config.yaml
arch: "dit"
horizontal_flip: true
head_dim: 64
qk_norm: false
inner_norm: false
precondition_frequency: 50
max_precond_dim: 512
adamw_lr_other_params: 0.0021
max_steps: 8500
lr_schedule: "cosine"
adamw_weight_decay_other_params: 0.05
Rows from block 9 of a small image flow-matching model, named by matrix and row number. Rows with one number within an expert belong to one neuron, the router's apart. Each number is 128 + 24 x the weight over its row's rms, rounded and kept within 0 to 255. All counts start at 0. Numbers have three digits each.
Before each expert's rows are labels from the 100 images, of 14848 (inputs lightly noised), where the router gives the expert most weight on average: "lies over" is the class under the peak. Only what is clearly more common there than usual is listed. The data: pictures of board games with random positions, seen at a slant. In brackets: how many of the 100.
# router: router (model.blocks.9.mlp.router.weight, 16x256, trained with AdamW), inputs 0-127
# up: expert up (model.blocks.9.mlp.up, 16x64x256), inputs 0-127
# down: expert down (model.blocks.9.mlp.down, 16x256x64, transposed), outputs 0-127

# expert 3
lies over: table (76)
router.3:125156122070097092077106126112152178140107114115116090117141097108145162163121102141128128128138098159151156103144128121123120115108155110115100117087107159137173082144143131112089122118133097141055177123163137157113140121135134136143174113134115118164160163147126134153120147090143132154106125128130127142088128126126119120148132116141118158112154118125131154120109152065133141154121
up.0:104092137149126099112166151116141196153132103111151125157086085122146107108131128114131122169090112152139126126159134109112163130083132142126110123129141145129156129109150084064089129127114118126118159136123111105120155120128141121164099122130165134134144128131157123135079123153102128084124144116103086078093152104125145138121147104109173107124113150170125152141143125091082156150128
down.0:137156177068096081120152181095148099130139096134158149149163155164135097116110169139130171102139133104163164138120141133087140090106102112099113154123155132144161121143156093169108126125112156099120177162163131165144132102106103096115151113147142178183105110121172143129103134152151178096106092123114118104102158118147153116140110142154159086179136141132111126111136127141140165124138
up.1:088114147159132106124110142127155103138120130123146099138090102119054115132133130131153150149135123124113103136132129124156157122193155097146139170135130095128130133113121126136101138132086116117111126087116107148110144130130173153092101132154160116145157096107121087105100105155144105106117098128124152134092125126165123146144136080162086120090070114137164098101136138132087110131157
down.1:113149086124129165155124149139119144146123125130144165111104145133178162120155117119154157144144148173145188119137087146126159163145139141124117060162152147129113111151145123125156131127098142100096132110134130119118110116121123120155101121139127122143114113092125144157160103157137124096108110084140157130096209136125147113131082150134143149169156133137095123081123122136094125122116

# expert 4
lies over: piece of the first side (37)
router.4:157095108133136160119124113102116135145137151085134073137171054105138102163154123125155135134147108144154122093167103134108105112153106146119134119106115118139156152112111110161075119180162109130115078120143099129156155131142155104114117110151133104169135120097107150091103146159164114097139122166144137163144165120147120127095141165093132115109117095111108132115131130143122118138173
up.0:096121083148124126115135151131113215101122097111162083153170093092119114122155172119129135110090118166137078063131092155126091137152119120138148123079120087100168157133152101156122100083123117119105113119142116138135140113133122106154163097152119103164170146122141138169143157124137152139137116129117129145175175104132142095138140112164091132105131135078111140096121123112143098107144
down.0:099126166089079136123143105153132175149124125108099189111112183140116120103084116118160116147139125116129149091113171136115136119106159129133111146153113099131125131135130112131117108134121130125154143130136130117135147204170181119113122115159112146122150148154120138121126152099154114168108120135168133128111104115130152142107132092123133155140153126105162127112131153138169130134168
up.1:108103136119103143142141195139116135143125127153096138135127142115116106134151124124159170125132125097140135130132073107159174125116146146166115108116143122122135173149145081114136165132151181141113101058102082101129138077143123116107107159108164141150166121144125116132116103126118108143124146139142134161144141142155102103124125107124142171100139168112076116187084155129124112121127
down.1:132122128140138126165143136149140100088169113102149103137118119127139114132130073106132104117176109130143156101124170076129117141081122121075155137134143130138143104152160101143129124130146104162094111102114125114122161079128082122150135102114153094115172124148111116072151097164119080159133105108136095134130122118134118122107121106122141165103153097146111119078167108117139127106156

# expert 13
lies over: piece of the first side (64)
router.13:127135150126138143164150116128083074122111143122111156133069132152121125104122151130081174128136118121156126139165141135103090121108148164143119174117151132152158138112140150135120140118129126142164107110162163146111129129098144104147109103107125160140164090128132131093166129173119139128129163103086120135140119118163144106121131144136110096132105122159127110129134143153142113135121
up.0:116171109146119141123128128141126146140146123163183108102094130156125129095074112170136121153139127101127115153104167124136131140120095137142126105096181080114122148121135139124145118169151122111155133115126115117158112114147139106114114129130207148143122134160116129129131136162153127141152117111181134126124131105138116149137137135135109092083148115135143079132145164152111097132147
down.0:101134178127157151102172096122117159179128115148110153158140158141180112124117134153144175104119122152116125075120110169147099125102119188096079125122139124108147077131139157144112138151129128107110122129094123142124168162094155066113145119118165162152163157113113135131141123149104172130156133148127113142091106143151129147113146136124091134158166083134133136122134125134108104128143
up.1:125154134120141124112157175160096108108136171146094162152120132189129124089131141110148143171146119127147144139128187127109156149141163131107145145120130160134079103204109163122138105117157122168139159109167121161129134124133140088150168190080099126111132104167113135156116152091125116127143132111195121157170114103101138100149138122128115091108119101122150149101129144091157140117113
down.1:135133133099154144128171106060078131163165148109142065085087108160079145094094119133146127139103129104139135147083122126118145116127098124163161151146140133109100188166119140136097130089113148110148172139142087105138121152089182134150129152102087166104097112123119136134148119097125114138153131110150143090136125099122126162112144147115102132127134132121154121161145102134135128117106

# expert 11
lies over: board (100)
router.11:100120091138139130132098131162132144142113132174078135117156141110084173099188158103121148149131166133169123098106125149171097127129120114103148139164122122079120147152169106158115098062077117146105154136159124132137173090108127136164191127101086135141125126128097137110133116113141116128150135131145115105140130124114185114144118163117141118093123143103125101128141135103138113136095
up.0:151156129100118143119142112159089138096143168135127108139113109124110102131091125114119134150126151130108146111135139132131146109146099139174151106140099151127170178174123156122125136142125135077181086136133100112133138141105186139122143102113146140116105142105125105142147143159156129114115130092124132120130158125136099115121168123107072109112157097134157100119121133126124101111094
down.0:121103150121105105123133156184140154075132149115146120126110096150186067137118157081117130176140092129141102118125085137104129104083143142136103179134071121104125108125194125162106114144136174136093160140140128139125128099135145130170149105117118131135163092120171129135125110118104097088104149148157144104104135133154099138136131111139127116134169118116147118139114136133146149175092
up.1:118112100108158153117143127118075127106099157141115141091118118135079128143154095149142146102147156163134119139151128155157127135151099146115152134135143129094114158152133137096150116135129090130123148151100155111105112135129115122100156111117123169117132101094117121118156111080128115104176141112120137133148095125139170133145150151119160104115098125094119085152039153111113118125083
down.1:158138129159131115131133157095130113112155181150130156196107112130096132117108144127152121150153113191133108133142115118098139132125188119136134121120142122109132115135121099105142115125133150156133174139136111136144120123132136097112140129114131135106132154125111150124102119061084104152198099124130128116138126117180149131145163080174113119165128122132116098095201126127112137135138